{
  "train_examples": 26041,
  "input": "log_mel",
  "bottleneck": "fsq",
  "encoder_norm": "layernorm",
  "encoder_mlp_ratio": 4,
  "encoder_width": 512,
  "decoder_blocks_per_level": 2,
  "grad_clip": 0.5,
  "ema_decay": 0.99,
  "steps": 14600,
  "batch_size": 64,
  "warmup_steps": 2920
}
Rows from block 5 of the encoder, named by matrix and row number. Rows with one number belong to one neuron. Each number is 200 + 30 x the weight over its row's rms, rounded and kept within 0 to 999. All counts start at 0. After the name is the row's rms in percent of the matrix's.
# fc1: MLP up (encoder.blocks.5.mlp.fc1.weight, 2048x512), inputs 256-383
# fc2: MLP down (encoder.blocks.5.mlp.fc2.weight, 512x2048, transposed), outputs 256-383
fc1.153,118,246,211,204,257,193,222,233,200,202,185,188,219,238,171,232,190,237,207,205,216,200,171,149,224,226,158,220,178,213,265,242,210,235,198,242,187,246,180,201,222,152,161,240,231,172,204,214,235,244,150,201,192,201,249,192,269,248,222,193,233,199,166,197,199,256,182,164,234,228,157,216,222,193,235,202,211,195,182,171,190,181,213,197,211,157,198,171,148,264,174,154,187,188,204,261,277,208,225,218,193,213,204,163,152,175,187,197,261,162,208,159,189,252,206,175,216,160,211,263,216,199,191,223,183,179,201,235,179
fc2.153,137,182,220,215,201,208,158,192,227,198,204,95,132,228,203,195,233,199,231,259,192,189,182,178,199,192,198,156,223,185,163,181,247,174,175,198,210,229,185,188,191,221,201,209,203,171,216,241,188,191,199,181,276,231,208,207,242,215,186,174,233,213,164,185,178,172,213,170,236,236,155,206,232,221,209,149,183,154,212,167,156,174,177,205,187,355,176,172,181,132,215,198,261,136,207,182,194,185,258,200,251,189,209,226,187,231,156,179,189,211,164,217,173,181,161,219,171,188,197,158,180,210,199,195,216,215,234,207,166
fc1.154,092,250,224,177,242,256,166,207,157,191,183,212,167,221,187,222,160,210,186,188,226,230,199,219,232,178,143,215,159,220,198,154,178,166,176,214,224,226,243,231,212,182,248,213,215,200,264,246,166,175,212,202,168,199,172,186,241,216,188,171,170,209,179,207,166,207,211,216,235,233,129,166,175,210,214,196,221,172,216,232,227,207,185,194,180,168,199,146,248,227,194,160,227,205,218,200,197,170,162,219,160,212,219,190,180,177,249,204,213,199,204,167,194,225,166,241,228,198,242,242,245,205,162,201,184,221,198,222,152
fc2.154,064,203,191,231,186,200,179,212,214,184,221,97,168,201,174,263,215,212,192,216,236,190,215,146,187,159,184,210,221,198,200,220,218,194,197,206,195,227,191,204,190,188,222,209,190,207,195,204,167,196,169,199,250,229,269,242,198,207,247,196,245,234,156,201,185,186,199,169,230,226,170,193,195,219,196,206,198,171,211,223,154,198,210,175,172,315,178,175,196,179,218,211,206,187,193,105,238,195,223,175,218,241,254,249,186,239,185,193,121,185,182,235,196,218,151,188,201,198,175,129,197,237,207,166,237,191,241,220,181
fc1.155,102,227,240,217,225,215,247,214,222,195,272,212,140,211,190,223,183,227,237,194,170,143,227,231,216,209,159,201,192,187,245,188,239,195,214,183,188,195,224,214,191,228,158,172,217,144,237,215,262,205,229,186,186,224,199,193,229,208,220,182,234,240,176,207,158,234,218,185,276,267,181,182,177,209,211,193,184,156,164,175,158,234,225,215,180,198,179,187,205,239,159,223,238,186,213,213,268,213,174,184,160,194,136,193,128,188,170,209,208,142,201,201,218,237,221,199,188,165,205,239,138,178,170,196,253,170,209,232,220
fc2.155,081,236,236,220,226,166,228,211,224,155,182,140,207,241,240,207,235,202,165,183,236,252,167,174,199,151,264,201,206,158,186,259,232,165,166,196,213,209,151,200,176,215,247,176,165,216,199,218,174,196,152,169,239,234,188,205,252,202,177,141,174,201,213,173,180,119,215,202,219,185,224,226,209,203,233,121,213,240,177,252,213,117,202,209,171,314,194,241,174,154,229,182,235,136,226,210,182,246,251,191,202,181,214,232,286,268,225,212,203,243,167,218,142,208,177,168,178,167,186,201,169,189,222,209,228,182,230,194,170
fc1.156,109,218,260,193,208,162,155,186,192,236,219,265,127,217,173,219,175,178,244,189,174,219,171,161,195,201,138,203,178,191,183,207,200,204,214,185,185,166,226,163,215,235,204,185,188,177,230,158,180,225,163,224,180,173,222,149,231,192,230,222,129,222,187,211,243,211,227,160,203,176,188,192,198,171,173,239,155,152,200,190,178,248,175,160,194,176,226,161,202,185,216,217,224,201,222,232,240,195,149,191,210,162,255,170,198,174,244,180,250,209,169,209,260,236,214,152,205,180,181,264,174,215,209,209,205,183,182,165,225
fc2.156,164,261,211,227,182,195,179,246,217,223,169,168,245,205,115,182,164,247,191,178,224,194,222,176,210,201,210,224,196,225,193,200,184,215,160,153,209,202,210,216,206,126,250,223,207,229,227,204,147,185,193,134,204,232,206,166,230,170,207,184,246,169,228,279,184,182,183,213,225,210,184,235,149,176,193,181,205,203,179,198,254,190,221,222,195,149,183,184,193,231,166,210,132,268,202,171,230,239,188,201,162,215,228,194,243,240,192,198,157,206,195,165,188,201,212,217,204,173,224,223,185,184,175,214,176,205,158,218,202
fc1.157,102,231,206,163,160,203,185,219,184,211,174,213,221,248,225,171,251,266,250,213,188,201,222,157,167,235,193,205,202,231,212,245,247,151,199,233,181,198,181,208,185,186,130,195,196,132,192,180,165,243,241,224,228,161,257,218,195,188,177,212,202,209,167,188,151,181,186,159,188,244,198,214,251,194,238,224,212,185,231,203,129,219,200,211,206,157,183,208,138,174,210,199,176,193,252,224,229,160,255,257,196,223,216,225,135,196,159,188,164,183,196,189,206,249,156,235,232,223,193,251,221,218,221,192,217,178,224,264,169
fc2.157,099,225,203,205,149,218,162,213,169,217,208,194,209,202,191,232,181,233,231,212,191,210,183,155,188,143,226,263,211,235,223,194,154,180,213,203,197,194,219,209,168,160,178,238,203,190,199,135,198,169,203,207,219,180,223,167,197,182,218,190,244,206,279,184,199,162,138,219,190,222,209,196,161,235,243,198,171,159,185,218,173,232,171,221,237,273,185,220,202,195,230,159,164,208,176,144,202,214,168,242,232,205,209,194,208,226,167,204,170,186,172,191,235,245,214,209,196,220,149,221,221,256,194,168,211,182,175,252,174
fc1.158,086,238,164,163,218,230,203,211,231,229,152,196,198,189,185,190,186,197,202,208,170,173,241,199,229,164,162,246,169,170,207,192,209,177,226,238,159,167,229,183,210,201,215,244,217,147,157,172,199,216,246,215,217,185,178,172,248,156,207,174,201,241,222,172,229,242,180,225,158,179,214,220,232,245,214,184,189,228,176,156,234,247,219,243,211,147,142,228,202,191,145,204,155,210,230,163,189,244,244,188,204,171,235,176,228,231,169,201,162,219,182,177,231,254,205,245,214,192,178,201,250,189,194,236,228,157,187,211,157
fc2.158,034,221,190,207,234,212,203,228,218,234,209,192,193,232,193,156,172,221,225,184,197,231,177,192,216,182,241,208,190,202,192,209,191,211,172,187,190,213,206,217,207,166,204,208,234,175,213,209,198,207,216,179,221,198,206,207,228,188,166,172,220,163,225,189,231,163,211,210,215,223,188,226,187,189,243,222,197,200,183,203,199,197,202,181,204,521,206,223,174,181,214,175,200,183,181,180,193,207,213,221,214,212,197,206,199,217,210,212,208,208,222,194,163,122,235,187,155,198,207,184,166,200,195,228,193,197,200,218,175
fc1.159,145,184,163,245,200,210,204,189,223,187,232,211,206,203,193,198,229,216,161,249,193,231,178,193,155,225,192,178,204,188,254,231,248,182,276,274,174,187,179,220,245,218,160,190,196,198,158,215,238,168,179,198,153,209,164,219,178,237,219,252,175,201,183,194,217,256,205,170,193,150,242,172,177,211,174,183,207,255,201,211,236,213,227,173,180,213,193,203,198,196,215,254,183,203,250,237,196,193,200,243,177,208,142,146,183,164,228,170,214,216,212,259,166,176,194,217,217,272,219,196,258,204,207,186,208,153,212,199,245
fc2.159,194,214,210,183,228,183,218,206,237,216,151,190,179,236,211,159,249,207,210,175,172,197,179,234,231,165,239,179,195,186,157,204,153,177,167,194,230,223,219,207,184,205,232,196,226,187,217,239,197,238,207,199,197,164,143,224,220,175,168,119,196,171,207,178,235,130,179,223,224,196,161,185,218,167,216,143,160,189,221,189,217,156,190,251,148,395,189,198,232,154,235,179,234,187,197,222,143,189,222,159,229,154,222,225,215,222,202,209,239,253,135,187,147,162,166,226,145,173,194,222,150,207,201,224,155,200,265,228,163
fc1.160,100,207,182,261,211,233,208,218,199,210,239,246,257,188,201,205,201,201,246,206,192,178,227,166,239,259,221,202,184,219,250,215,247,185,241,185,201,219,212,244,211,210,192,261,209,123,202,194,265,214,197,166,170,169,217,214,180,199,200,223,221,211,154,203,166,222,200,213,168,208,152,219,218,210,184,169,228,184,200,227,265,177,205,198,182,161,152,194,217,244,164,222,167,218,228,216,236,196,213,197,198,215,201,201,185,241,192,196,213,148,250,220,202,243,232,260,146,132,199,215,192,171,183,210,210,203,187,187,161
fc2.160,106,254,239,189,272,197,202,202,169,235,179,102,84,201,238,183,225,206,218,204,191,151,211,232,236,208,205,161,182,184,133,192,237,224,178,200,217,213,199,185,203,264,216,149,214,135,203,236,186,189,242,150,240,239,179,200,237,178,200,169,196,194,241,193,197,174,226,204,189,217,158,218,162,232,215,102,186,139,215,175,173,157,240,212,197,280,177,184,200,172,168,185,204,161,211,220,173,229,201,175,192,219,167,199,137,239,216,196,208,204,193,197,144,176,137,178,136,145,183,200,159,211,183,204,202,213,205,195,173
fc1.161,116,222,195,250,210,210,197,219,166,194,208,209,131,212,185,208,160,175,234,234,212,146,216,214,222,154,162,229,191,208,238,169,200,236,235,198,192,182,264,219,179,221,162,250,241,190,229,222,268,208,164,197,235,241,185,236,234,216,220,188,137,209,146,218,166,247,246,236,229,217,168,179,224,197,165,244,138,188,199,185,161,211,209,202,228,178,170,132,255,181,206,212,175,202,232,218,276,178,247,239,181,182,252,177,216,223,183,197,221,167,186,217,172,211,214,184,176,193,208,288,182,188,162,153,218,173,163,185,200
fc2.161,121,170,228,212,144,148,184,161,176,183,206,103,171,189,199,261,220,167,187,206,190,219,203,171,155,154,220,184,205,168,206,189,208,237,162,204,220,207,188,193,197,210,198,198,156,252,198,153,184,193,139,217,269,213,238,208,206,193,197,199,265,235,233,207,197,239,178,195,191,237,217,216,227,229,172,147,200,204,219,227,160,174,184,201,226,286,180,218,219,200,201,216,219,199,204,120,206,164,186,167,232,210,212,221,240,235,185,176,132,231,177,176,232,257,126,206,266,225,137,125,167,245,233,154,226,197,225,207,198
fc1.162,099,193,219,248,141,187,177,165,201,189,199,214,173,229,147,185,233,228,169,250,243,194,235,225,184,227,172,178,223,172,215,222,180,227,160,211,209,228,242,225,229,155,196,179,194,174,183,206,265,209,229,231,203,226,237,193,170,236,210,199,222,232,168,188,243,242,171,189,216,236,239,165,194,186,189,190,156,229,188,145,187,244,214,210,194,149,195,213,163,184,196,228,166,176,241,175,192,180,181,186,197,222,192,232,233,146,154,152,154,169,182,168,202,191,267,231,233,182,204,237,204,191,218,147,172,217,178,177,194
fc2.162,099,192,178,178,218,197,254,216,181,207,207,210,182,139,176,172,213,202,124,186,210,136,206,215,196,154,191,226,203,202,225,229,192,196,243,202,173,163,197,198,211,198,200,171,203,230,167,214,203,180,198,266,172,184,164,211,132,185,276,204,214,242,192,230,204,220,186,211,196,180,220,170,182,188,147,204,240,180,194,257,189,201,222,204,179,271,194,167,225,224,187,250,191,227,210,199,208,199,173,154,174,242,183,181,189,206,237,182,187,175,173,226,178,171,160,209,209,253,180,204,239,263,215,165,211,165,228,181,238
fc1.164,120,187,196,275,238,199,184,183,208,182,170,234,223,191,200,250,182,133,219,265,189,219,176,183,234,167,180,205,218,189,203,164,241,215,196,171,196,230,183,220,228,233,197,197,194,213,202,190,236,188,149,197,134,178,225,217,237,213,216,221,202,191,204,238,169,176,238,210,250,188,206,169,213,220,158,205,175,225,234,139,195,193,191,216,184,149,189,176,189,217,157,176,223,241,190,210,187,231,225,174,167,263,217,229,212,217,154,203,233,202,183,164,200,219,207,261,196,228,238,256,158,173,238,204,214,177,210,202,180
fc2.164,154,203,186,282,236,222,252,216,283,207,248,140,245,193,186,223,183,206,167,172,216,190,195,152,168,174,187,223,191,174,186,244,202,185,204,192,225,196,178,186,210,178,198,194,199,241,212,213,176,263,202,159,195,236,223,230,243,178,254,229,203,160,184,214,214,196,222,185,225,160,208,205,161,217,199,188,236,235,173,212,203,179,223,205,166,218,241,182,180,209,238,233,160,206,187,212,185,243,246,184,137,207,190,198,246,249,224,192,154,199,186,191,161,242,210,135,206,210,265,254,222,151,190,259,221,181,203,163,189
fc1.165,083,146,233,229,147,246,168,143,230,218,152,171,243,180,219,162,250,161,220,196,221,222,161,237,198,187,211,189,241,181,220,255,212,213,237,215,167,208,243,224,176,199,147,227,230,152,201,211,179,231,184,203,217,186,173,251,169,177,199,253,257,200,172,246,206,168,188,181,249,183,230,170,219,231,204,193,207,168,180,188,221,167,155,171,228,149,180,200,189,154,161,193,215,170,243,219,179,194,252,224,170,254,164,229,158,234,143,225,234,157,238,164,244,226,215,237,215,236,195,197,211,227,234,189,188,158,247,169,190
fc2.165,042,233,179,187,282,229,236,248,196,243,209,258,157,175,151,180,194,231,189,183,185,136,221,220,239,243,188,212,215,236,174,188,180,216,249,201,181,199,212,200,211,148,234,172,252,149,180,239,206,211,242,231,140,179,183,210,179,210,239,198,185,157,198,203,208,210,192,196,201,154,152,215,177,169,229,232,197,153,185,187,199,236,237,209,211,339,183,141,186,229,220,236,166,242,208,224,216,225,175,185,144,220,187,191,147,220,243,204,210,192,196,220,172,163,210,200,126,158,239,231,225,180,170,221,171,202,182,153,237
fc1.166,083,189,219,222,221,221,212,204,230,207,147,241,196,172,228,258,233,159,242,190,198,143,243,227,222,159,160,247,190,190,185,193,239,210,237,225,205,165,213,230,222,229,165,184,224,189,229,160,248,234,246,191,176,203,180,210,204,196,189,215,244,197,165,234,204,178,149,149,241,235,145,225,216,184,241,181,196,157,214,224,212,182,241,162,215,196,206,189,154,210,165,174,244,225,232,200,245,222,195,183,257,234,191,215,216,159,178,197,249,214,240,185,183,188,146,238,247,184,188,180,222,209,198,208,222,171,173,194,217
fc2.166,024,249,178,158,168,225,192,233,191,213,177,180,201,182,169,166,221,256,211,176,159,167,200,186,214,196,215,200,206,238,175,203,128,196,190,179,130,209,220,216,175,156,251,199,230,200,252,245,144,177,201,234,191,196,196,187,212,200,240,166,246,254,210,210,193,182,217,220,252,207,201,216,268,161,215,249,182,173,214,247,246,260,219,188,185,260,203,181,204,219,177,215,200,244,212,184,234,224,194,184,220,266,165,198,185,251,206,218,158,175,223,210,146,153,185,166,212,162,184,145,183,232,186,206,191,208,200,225,221